Weights of a small contrastive image-text model.
Model: 6.14M parameters, 64-pixel images, encoder arch resnext, encoder norm batchnorm, encoder activation silu, encoder depths [4, 4, 4], encoder widths [192, 288, 432], text encoder width 192, text encoder layers 7, text encoder norm rmsnorm, text encoder activation gelu.
Training: normuon at rate 0.031, 10800 steps, batches of 256.
Data: trained on drawn human figures in many poses, 56.7 epochs.
Rows from block 8 of the image encoder of a small contrastive image-text model, named by matrix and row number. Rows with one number belong to one channel. Each number is 128 + 32 x the weight over its row's rms, rounded and kept within 0 to 255. All counts start at 0. Numbers have three digits each.
Before each channel's rows are labels from the 100 images, of 14848, where the channel reaches its highest value: "strongest on" is what is common among them. Only what is clearly more common there than usual is listed. The data: drawn human figures in many poses.
# convs1: grouped (8 groups) 3x3 conv, stride 2 (encoder.blocks.8.convs.1.weight, 216x27x3x3, each kernel summed), inputs within the group 0-26
# convs2: expand pointwise conv (encoder.blocks.8.convs.2.weight, 432x216x1x1, transposed), outputs 0-143

strongest on: yellow top; arms out
convs1.55:146103121116123172142119065082105192115100154164141150199126111165121109168132163
convs2.55:159139149143107104144100122109117083073131139129088070110111133135186162110160141126147193106101103143147094132146129091120142110118121106066128083210124107168116132140112135187098134117101149113060118146147136150120125160103124121139137133129137117124115126091107089131106119136115123121089146164067108103156062094146136129122127151165124100123141160113131143094159123073120131134123133166116115129164101119140114141120115153108088

strongest on: pink top; pink trousers
convs1.27:127115163129110151179097113061118091130160166204115194106108137125152114123108157
convs2.27:147142141109151129046111076113124103188140140126107191172138057088111105142093082092147161139111110113127143158087084100118143092086176120140179157159061134116114164142114088141109057114084101154104140158151160059145162079133097107213100081115123122145111136162136060076115152153124123118144160137086098203131124127106124074133135160123041133087113150158163116137127114079145097159112131125153123153109119137142130108186131113117086

strongest on: yellow top; orange top
convs1.61:121112215089156099113124130089108093206093099116110118117174124112163134107114116
convs2.61:130153139146151081145101120158100146104121115106139123178092178115110090114106118190093123105172108069108145106156119149124129061122082124137151113132143136108123100051147106143125140154080142102133081113148139081135123113127071140114136157127156162109161123122130104112160169103098070093196141104185150110171113102138159083119165156153080163062121083124144114159088152127134169152134119162105106142205083102118080107111082106096140

strongest on: red top; red trousers
convs1.65:129159128139127180136137140114109162147140168153148035181144149058118115154118151
convs2.65:130150049089135161117076081097110108169113120121074078079129121081122126130151161107120132169061142197128113079161111140140156153098085144134181141114123086122060089097112093073135065133141160165098037112154122150069133158113095092126089144163130141099105188126164133097107078153141154192130148185136131161134098186125092110097201115092111093116047128110139141194095089118088131141151116142123101138121154160111132128142129110094129

strongest on: red top; white top
convs1.119:086092153179124135129180114127087152127112207097143133123099185119126068110146126
convs2.119:099133125148120127136143129090107066099130137129118117130116143048157177142131215125130150087173087186137143141158130118107159116150155180188184079071148098147157144137155148143138100114174113171193126135101131064140128150121158149121112157140135112138091139114124149090148190162140194070124164107098120147105088082177169083116087112078158102124116188161115106131143097162125104112148101104086153160084124117134113100172132111167173

strongest on: red top
convs1.164:185117137190115163116092189188151083112110111106125168110141124133114142116115187
convs2.164:177123113140072157155127114133091079085186139058068133078065079161166127102134142093110110127086158121222129067074120115144141091130133086153093145172082124187104140082143148128184147095130105018098102177149091144170080116076159114124155108127153120119114129135144129109156122129095136131098090137123133151189108121107090150133109118161116121106176126117131189143056145154095140119108030136130092132105104108126110096082124064108076

strongest on: red top; red trousers
convs1.31:173131097159105068068140116169115158178078092098179153114146114127151135127151102
convs2.31:108160105130122060132143169144157134115117149099142158083075172195177128135218196123125151124068046147191124164099134154128145077088185142129160153113109120127174125083121149105132148125119113187142187037152089125131096122122127137075089130122185137079118102123170096110132141153122166086128160112114123157097255081106099128077151132079163148093178194059140122125058107140153106144106137131144172144140169148152098089089122110095157

strongest on: red top; blue top
convs1.15:104125113142133096180123094178157115208126123160143150131142182123136126069071130
convs2.15:066124108070063104140142106106103125136083127115090125172147118176138115119073128101119142053053088029146135069113050115076097156067081110151111158107100149112129122142090106156117100118128095079147170145124131134131077116113110137092167144127120161107096118122105098139129157085146106140118116095148129128167092098118106129127097084159091090098134157171118109146152083130124142153127102103153091162084132084159116064118121092172114

strongest on: orange top; orange trousers
convs1.150:074174124116169137128099137117139158121106142136157146107020145111143099102088157
convs2.150:163163136083070115123066064160151163152143115154118160128136136188133102127121143180134174091121114145141181169165132119099142096114073139153116086114121178120112128118136109146122097149143101177105150148106154097109103084173109134149188117121117045207053148079122142080107072185129087100080116133150123122104115144123079097091078123121166083056187141078128175111095132103133129093103125146109155107085123159151117108063149097125088

strongest on: pink top
convs1.146:140160095130173125088086090110135159155101135165141158069157155119055097120085133
convs2.146:203118144094099150107211117093075148093116137141109116149139131103081157131094121200192141139157179151153064138131070130087130177087098110141104081084137164130153072189078107100135107146123167108201095157075148115052048218108184080143121125135149075151131148084133142106047144076132146107142089116195084136049101138102156080151134108200099081165166133131041144127117132159070204098087091132101136051147207108144090170142084109191151

strongest on: yellow top
convs1.59:080079140155130161145120122172120148140129179121200142148149091176144109161178163
convs2.59:103096150115114126139168066122105125053142162135139162054118135093171089117132141152133089092124129114097078110124168120142133114128149162100069097156078128111143064152155124114125118160120130095082042160129101146170154111090164164141095145164134101067126188097173152123127078189141094119086121143140071094058121026144107036170131096106126087161200167121119081110127107164154139129112163120059111110188122093135166142128177101141127

strongest on: hands on hips; white top; blue top
convs1.154:138090057107103114141182144157108114120136081111116102131110100146175142189187106
convs2.154:103094087157157135139115104083093148111139085137108150136106115122101081098141044131089083129124134114098093161171111076118136100120139130091104083157148111202097115166135151134160094136136112177145176089173118131134124111101060115150136142145088074095158140123102143063081146137149138077084136111096215161108149121098143127145154157097107129097085139130131112117146107173121105118137148130102132125152071123099137136080202147105136

strongest on: waving; white top; splits
convs1.209:113113143126106109110100162078163129156149098104132074157218097129107134104188133
convs2.209:168074103087084117147151088149134121115061064133143127118174092157175084113098076123102132083095131132064122120152070034080180148187120092138157121137096146120105151110048119115116125146119102134168141104101092136101119146145140141159115108134138150137157150093100152086154150171138132114142164173179127139120175123188166143139183110139096114098118109133076121122102149179143125147184069134142155084194128040148078140149091130161103

strongest on: hands on hips
convs1.147:099142106154167199083093126070143131182124136135126132088206129134124124095120128
convs2.147:106127116114087121122131111093086147123126219135157052072113092129172065197129143066116097143124143097066096069131165149028131115114114143087076132134108129164089139127098100183144160162138061137114155147080108113144101151099139103092103098136114139141140134166155087141118117159160060089133141082150098140145103174115158206132098128123124170130115110143177117143137139107123146158102120119100119102099094226062140143073130104128146

strongest on: red top
convs1.32:165141083110105146124147162120103158130119170191185197066152131119157108127125111
convs2.32:117131154121132155106174116131162111115080168097150172127168135153075069187188181132119139166106078222176158150109090087123139128216132116131136143124095156107105157154123113083199118145122150141100099038177164110134135132131117159137143109161159128103163161140148146135145148197110112140203212109158118142162172140076133120146167169130106140199128125123114174136112080083091164123163090110088164183129109097121090100112123064122154

strongest on: orange top; orange trousers
convs1.123:203102113085108127105078125107149140126195146123102168127115165108176182117130109
convs2.123:159118071062154111131131132142124124115086140063114140182094152209144156145061156070066133054106096117164120151129135176126160116132095165078146142124128147064104058126105123126168121157084183127053175127086134111123157099118121113088136135106148174089117178110109103178137125121118179128174073124126120093123075079149099135125107151127197144130143060133132148134162190144149133129105141124156112116034112104148160087136174142097163

strongest on: hands on hips; squatting
convs1.151:090152049169134171137070157116112125114122120125141142082057143115145119123178127
convs2.151:137117084147114142124083142133109091148123151133080175137127141168077078175191102121133066082095128146163135162134151096174156149238102161143146123095121120081088161152096152041134168127161161155125183108153129154070095121105112125134158120138111130149141137158143116120134129131097097124088134142163138109113073109171145115146098111097176163122105105164120156137134148167066123156138211098104146179139130099094095089156150195108112